From a checkpoint of a small contrastive audio-text model.
Model: log mel input, encoder norm batchnorm, encoder widths [128, 128, 128, 128], text encoder layers 6.
Training: normuon at rate 0.0051, 9100 steps, batches of 512.
Data: trained on babble in 24 made-up languages, each with its own sounds, syllables and stress or tones, from a formant synthesiser, 39062 training examples, 119.3 epochs.
Rows from block 2 of the text encoder, named by matrix and row number. Rows with one number belong to one attention dimension. Each number is 128 + 24 x the weight over its row's rms, rounded and kept within 0 to 255. All counts start at 0.
# v: attention value (text_encoder.blocks.2.attn.v.weight, 288x320), inputs 214-319
# proj: attention output (text_encoder.blocks.2.attn.proj.weight, 320x288, transposed), outputs 214-319
v.202 [170 109 127 146 148 141 150 127 151 154 155 137  99 124 102  88 127  99 132 119 115 125 121 148 107 138 144 112 140 113 135 118 118 153 149 115 128 140 143 162 156 113 117 144 116 100 132 104 156 133 139 118 109 127 140 111 129 125 139 137 150 122 130 101 103 111 136 140 178 133 131 102 135 130 160  85 126 100 103 105 132 188 169 126 144 107 152 184 129 141 133 138 134 151 125 135 124 107 133 117  89 151 105 142 100  79]
proj.202 [129 126 129 143 143 100 141 117 148 136 125 169  94 133 107 123 139 169 141 109 143 154 132 119 136 130 119  82  95 127 134 125 132 113 104 147 114 127 152 134 131 141 128 106 127 127 114 141 148 143 123 118 150 143 142 146 163 158  99 167 144 134 117 135 121 138 118 114 163 103 139  73 128 130 110 148  96 112 102 108 166  96 117 139 155 140 123 178 111 122 110 121 109 106 115 127 113 154 168 158 100 101 175  99 129 127]
v.203 [144 124 179 158 103 171 110 158 161  94 109 155  91 124 142 155 166 158 117  62 114 161  92  83 115 105 129 128 123 122 101 153 106 145 129 133 169 120 127 161 181 106 136 138 119 168 171 161 166 124 101 126 165 105 103 101 165 100 109 126 140 144 140 131 127 123  80 150 141  99 130 131 120 117 131  97 125 178 148 106 122 107 127 102 144 113 148 118 147 147 144 139 110 158 133 137 110 117 134 125 163 147 158  92 111 133]
proj.203 [143 121 137  91 129 153 148 134 134 121 100 105 132 120 101 116 146  95 118 131 143 171  76 133 108 196 100 125 133  80 163 142 114 117  81 129 118 144 153 144 111 127 111 113 150 117 121 123 120 104 144  96 110 124 128 150 126 184 122 119  58 131 177 127 121 151 148  99 118 158 156 156 122  90  97 120 120  78 121 123 136 110 158 116 126 128 113 150 171  79 131 132 107 106 130 116 141 149 137  93 119 101 114 137 127 111]
v.204 [ 94 113 162 115 137  85 103 141 131 122 132 167 144 122 133 114 115 136 144 165 133  91 116 105 110 140 102 130 152  85 119  92  87 143 135 135 116 162 179 166 170 121  86 168 131 127 151 145 102 105  85 107 146 148 159 112  70  96 142 170 109  91 132 124 140 116 108 139 111 135 123 144 120 151 159 101 125 166 110 164 122  84  94 116 153 129 173  96 158 141  73 102 162 136 134 149  96 110 102 152 144  66 114 114 130 134]
proj.204 [148 139 106 146 151 138 134 140 110 153 100 116 118 152 143 156 111  89 134 127 129 144 113 135 104 121  94 170 130 116 131 177 157 131  84 144 136 118 101 121 116 122 160 143 105 124  96 123  89 131 161 156  95 104 101 121 194 142 100 129  83 130 110 128 154 117 141 111 160 137 106  85 140 107 116 161 139 131 143 117 139 137 130 131 145 105 115 152 112 158 132 133  87 109 114 124 100 124 123 136 146 111 154 127 152 152]
v.205 [121  88 100 139 132 115 146 149 123 126 132 109 104 123 110  68 193 116 109 140  87 151 169 148 146 164 101 132 164 121  96 150 156 106 113 112 154 113 163 125 133 159 147 168 136 107  74 119 146 102 125 170 157  98 116  71 114 126 165 154 100 117 123 113 124 131 145  80  90 127 135 120 136 131 104 112 138  95 143 124 117 131  88  80 120 107 138 135  93 123 132 118 119 121 133 132  95 127 102 133 110  96 119 115 117 129]
proj.205 [172 105 149 121 115 109 116 161 126 138 126 100  79 131 163 120 137 153 117 109 136  92 141 122 131 127 115  91 108 145 179 111  93 126 108 109 127 155 142 130 161  91 162 134 126 131 142 123 144 135  98 118 141 159 132 137 141 120 107 140 176 159 108 139 120 127 150 162 112 172 179 174 151 123 163 136 123  77 129 137  81 108 153 129 148 178 111 151 124 180 117 158 117  91  64 155 125 151 132 152 107 121  97 108 158 141]
v.206 [ 87 141 120 149 154 143 139 146 109 131  94 138 136 109 136 108 103 137 136  58 142 148 110 138 122 134 120 124 135 128 156 168 145 155 150 125  77 127 113 109 133 150 141 130 127 106  90 136 161  56 163 124 176 106 124 151 116 139 119 164 128  97 130 125 152 117 155 135 128 167 107 131 133 126 122 139 119 165 116 117 125 136 103 168  62 116 121 138 143 137 160 100 110 107 127 106 108 116 120 110  90  98 128 141 142  75]
proj.206 [140 150 142 133  99 130 176 140 151 143 170 144 122 123 147 101 125 118 114 120 173 162 141 141 147 105 154 126 116 123 100  53 118 140 120 155 133 156 115 156 132 160 149 129 125 165 170 155 104 120 108 136 150 137 140 123  82 119 135 124 156 126 141 148 112 138 145 107 104 125 141 166  87 139 100 169 139  98 138 113 131 147 145 115 153 121 115 121 125 130  87 129 126 139 110 124 142 158 148 161 111 147 131 100 103 167]
v.207 [143 148  88 126 144 101 158 126 122 119  95 145 148 136 109 125 104  80 130 117 152  66 110 162  60 140 179 139 132 180 138 100 109 124 145 112  82 126 128 108 135 175  97 102 146 123 146 128 105 152 103 130 104 155 136 126 144 103 132 109  67 115 126 113 163 147 146 150 136 149  94 133 129 126 111 103 131 122 148 123 104 105 138  74 164 124  94 136 123 130  98 145 119 122 151 128 137 136 143  98 130 127  71 129 118 140]
proj.207 [131  89 134 149 141 120  87 134 169 156 143  96 152 147 129 158 154 132 116 122  89 122  90  77 169 118  66 147  98 161 137  90 130 141 175 177 128 144 125 132 129 134 131 134 102  70 167 155 127 125  74 144 150  95 144 151  75 119 139  96 182 139  88 130 119  97 104 119  81  85 125 100 146 163 117 129  91 104 141 160 112 156  91 142 135 128 141 127  80 108 132 141 159 146 153 126 113 151 143 129  99 133 140 117 108 153]
v.208 [131 120  46 116 127 122 138  90 123 141 116 161 149 133 151 144 115 108 149  91 144 124 132 114 101 128 180 136 158 127  96 134  94  96 115 108 124 144 123  93 134 133 152 102 132 106 141 157 115 135 107 104 105 124 101 114 163  84 104  71 143  95 147 105 131 103 150 156 132 183  73 186 145 122  68 120 118 111 139 143 118 126 138  86 124  59 135 112 162  88 122 155 134 122 162 106 137 146 125 100  90  82 109 116 104 162]
proj.208 [147 167 143 112 107 121 124 111 126  94 145 119 154 105 137 119  97 187 118 128 148 177 116 156 164 105  97 140 121 142 170 140 100  95 127 169 114  86 127 116 158 132 125 130 143 110 132 130 125 105 129 130 174 134 136 130 107 121 110  99  71 124 123  92 146 132  99  98  94  81 142 113 158 140 165  86 177 146 109 121 124 109 104  92 127 150 126 110  96 186 161  98 130 128 149 168  60 146 134 158 104 141 129 104 108 139]
v.209 [113 117  76 127 121 111 160 110 125 122 135 149 127 130 153 102 148 107 134 130 124 130 169 160 121 153 138 122 177 133 183 135 126 116 119  96  86 134 124 164 142 131  85 154  99  83 131 130 110 128 142  72 144 140 109 157 128 128 109 125 109 139 108  80 138 127 177 127 145 118 106 159 111 120 133 137 121 114 141 133 134 111 125  69  72  74 148 164 118 101 145 174 114 138 142 114 133 131 110 121 160  84 121 113 124  98]
proj.209 [146 189 117 100 119 143 117 157 147 116 117 128 131 117 120 138 132 162 164 179 143 162 108 108 115 106 139 138  83 133 123 123 117 144  90 178 142  87 101 128 131 138 116 129 150 127 128 112 116 108 162 110 137 163 107  93 159  62 108 109 103 107 116 135 133 139 132  99 121 114 124 108 108 142 165 116 129 170 134 144 143 134 155 135 187 158 135 128  96 180 159 137 123 143 159 160 104 108 137 133 150 125  90  72 103 121]
v.210 [121 142 138 123 121 177  85 166 157  73  78 111 132 131 125 162 116 183 116  89 139 142 101 150 139 149 109 116 156 114 114 137  72 126  91  89 140  95 121 170 140 110 131 111 143 120 121 135 113 174 139 104 118 143 101 145 127 134 154 114 146 136 149 148  94 121 137 144 126 152 164 124 154 135 137 112 121 163  95  85 113 173 128 153 159 149 134 131 128 156  76 151 132 141  89 173 128 129 191 160 115 163 108 132 126 149]
proj.210 [144  82 110  92 126 139 168 110 146 122 142  91 131  75 139 145 124  76 145 130 133 133 152 108 144 138 117 133 156 167 118 148 142 136 133 134 135 142 128 136  87 114 119 149 115  55 114 120 161 133 151 156 133  85 146 135 146 108  93 115 108 130 155 120 137 145 130 136 127 121 104 151 134 126 119 112 159 119 172 110 124 124 145 156 114 108  88 135 113  91 159 125 127 155 125  78 135 134 143 106 131 114 128 115 117 160]
v.211 [153 132 157 154 102 140 136  86 136 102 139 117  64  92 112 146  86 137 116 165 159 108 110 144 123 137 144 107 101 159  83 126 151 155 139 109 140 150 136 121  97 124 142 130 109 181 110 148 121 153 101 112 132 135 135 127 127 164 116 122 129 145 120 173 135 160 108 111 117 151 102 135  93 110 146 163 145 153 145 146 127 128  96 132  91 102 110 110 109 164 108  85 172 110 143 173  69 121 142 153 107 147 115 101 138 106]
proj.211 [124 132 141 123 157 128 103 147 107 154 106 106 130 101 125 108 143 126 144  62 116 121 108 142 131 106 117 100 144  98 183  96 156 118 105 147 170 119 113 116 141 135 135 129 154 107 115  98 135 104 170 106 138 105 101 147 140 134 135 110 108 175 152  91 135  95 159 145  98 120 142 105 117 150 146 118  78 111 166 151 113 110 146 118 184  84 122 142 152 122 139 141 146 152  57 117 123 123 108 144 181 147 142 144 115 117]
v.212 [108 132 110 135 112 157  98 166 160  92 105 109 152 118 148 149  93 131 151 166 131 157 130 133 127 155  81 108 115 137  93 123 122 129 104 127 146  92 118 145 128  98 114 134 114 145 110 102 168 106 153 134 137 142 125 151 127 163 157 138 123 150 118 147 148 124 152 101 126 128 126 150 120 131 139 157 130  96 102 118 133 120  58 147 143 102  99 100 137 106 106 131 150  85  96 181 109 119 126 129 142 145 163 131 160 130]
proj.212 [121 124 124 129 146 137 146 102 102 181 120 178 134 137 134 170 162 128 109 117  92 109 123 110 122 133 117 151 148 122 167 132 160 155 139 120 138 136 138 126 121 131 139 124 130 144 150 166 165 178 104  92 101 114  93  83 155 117 134 133 135  89 143 157 140 116 117 138 121 126 130 167 142  96 165 192 134 129 147 113 122 129 135 132 144  89 158  86 123 108 126 108 153 129 113  99 150 102 128  82 124 145 120 127 127 101]
v.213 [167 145 141 120 129 114 111 114 132  73 122 140 127 129 164 111  96  94 122 145 125 121 160 114  90 121 139 126 130 150 127  91 165  97 155 161 127 112 114 116 155  94 116  99 135 121 142 128 157 108 128 113  58 136 133 141 109 128 145 119 123 104 155 146 124 132 134 118 120  94 128 129 115 129 130 111 133 156 115 102  96 151 106  94 146 160 111 121 157 158  90 140 136 161  92 140  66 107 100 177 118 124 149 138 106 139]
proj.213 [138  95 106 177 115 102 113 126  96 117 161 129  90 109 119 112 141 119 119 116 155 143 167 127 113 136 150 134 155 133 157 179 102 135 139 162 135 140 139 148  73 122 105 141 120  91  89 134  90 115 119 159 126 117 113 122  99 157 149 118 144  94 145 166 114  94  92 102 155 129 176 125 111 101 117 124 135 138 162 132 133  92 154 153 119 120 123 116 175 115 146 145 137 122 149 145 137 153 147  94 128 127 145 126 140  93]
v.214 [115 118  88 156 141 102 110  83 140 135  71 130 105 154 158 152  76 129 130  90 135 121 161 155 120 125 123 149 168 131 162 126 154 162 146 130 123 130 146 136 113 168 149 159 113  91 147 115 133 115  94 139 130 158 136 130 143 132 143 123  99 128 132 115 128 136 162  92 125 131  87 113 197 127 125  80 146 106 107 113  98 120 148 154 132  80 156  93 120 155 136 132  83 143 147 116 112 119 140 120 174  70 145 163  78 135]
proj.214 [ 95 105 110 178 115 122 140 126 158 142 104 146 165 139  90 105 112 142 122 151 148 124  90  84 106 155 101 111 107  92 119 128 124 130 112 148 120 127 119 148  70 116 148 124 113 111  95 144 126 143 131 171 137 172 152 115 100 108  84 136 137  84 112 136 130 132  87 127  87 118 146 114 119 178 160 105 119  90 160 118 106 122 105 113 104 193  95 118 126 103 133 132 132 148 135 131 122 181 131 151  97 136  77  99 137 143]
v.215 [160 128  83 117 147 126 140 156 168 170 183  88 124 141  86 104 134 123 115 111 123 108 166 107 127 112 149 188 143 101 168 144 138  90 116 135 148 110 114 104 186 134 108 128 126 167 116 127  74 115 155 133 135 128 137 151 125 136 149 102 148 117 127 123  85 138 154  83 153 129 155 134 125 128 115 115 130 109 131 138 161 167 128 122 164 153 128 129 125 122 115 123 118 131 142  86 140 161 114  89 112 121 126 155 165 105]
proj.215 [129 136 126  92 138 129  92 151 107  86 152 150  95 145 109 132 125 129 143 157 103 126 133 164 129 101 148 152  90 145 104 124 166 128 121 126 104 133 117 108 167  98 110 121 127 146 139 127 144 140  87 141 113 133 120 103 160 126 136 112 134 136 124 121 145 130  61 102 102 175  97 106 141 122 168 150 178 141 171 124 130 120 119 149 116 117 101 184 129 119  90 131 169 153 130 155 152  89 170 134 152 155  98 155  97 127]
v.216 [117 113 173 100 127 145 113  96 119 134 139 146 132 164 141 105 144 143 117 126 117 132 146 110 155 114 161 136 121  85 106 118 113 111 111 136 158  88 149 136 116 109 121  98 147  96 125 146 113 111 144 141 139 135 125 117  64 124 161 148 154 118 112 148  86 141 109 115 117 148 127 145  64  99 168 143  92 191 105 139 124 114 133 123 140 134 103 144 126 120 129 102 122 111 159 104 138 109 107 114 150  75 190 122 138 180]
proj.216 [155 126 128 158 116 133 138 103  75  78 168 122 192 135 104 146 121 106 153 174 159 137 170 146 132 146 115 160 153 116 108  97 105 142 118 132  96 137 160 115 145 133 134 153 117 156 141 166 183 149 188 119 143 113 102  81 149 120 130 109 127 134 181 162 112 146 160 128 147  78 153 152 139 112 171 137 118 189 139 139 124 116 133  99 146 134 153 150 124 117 116 131 143 104  79 119 125 174 161 115 101 141 103 139 177 137]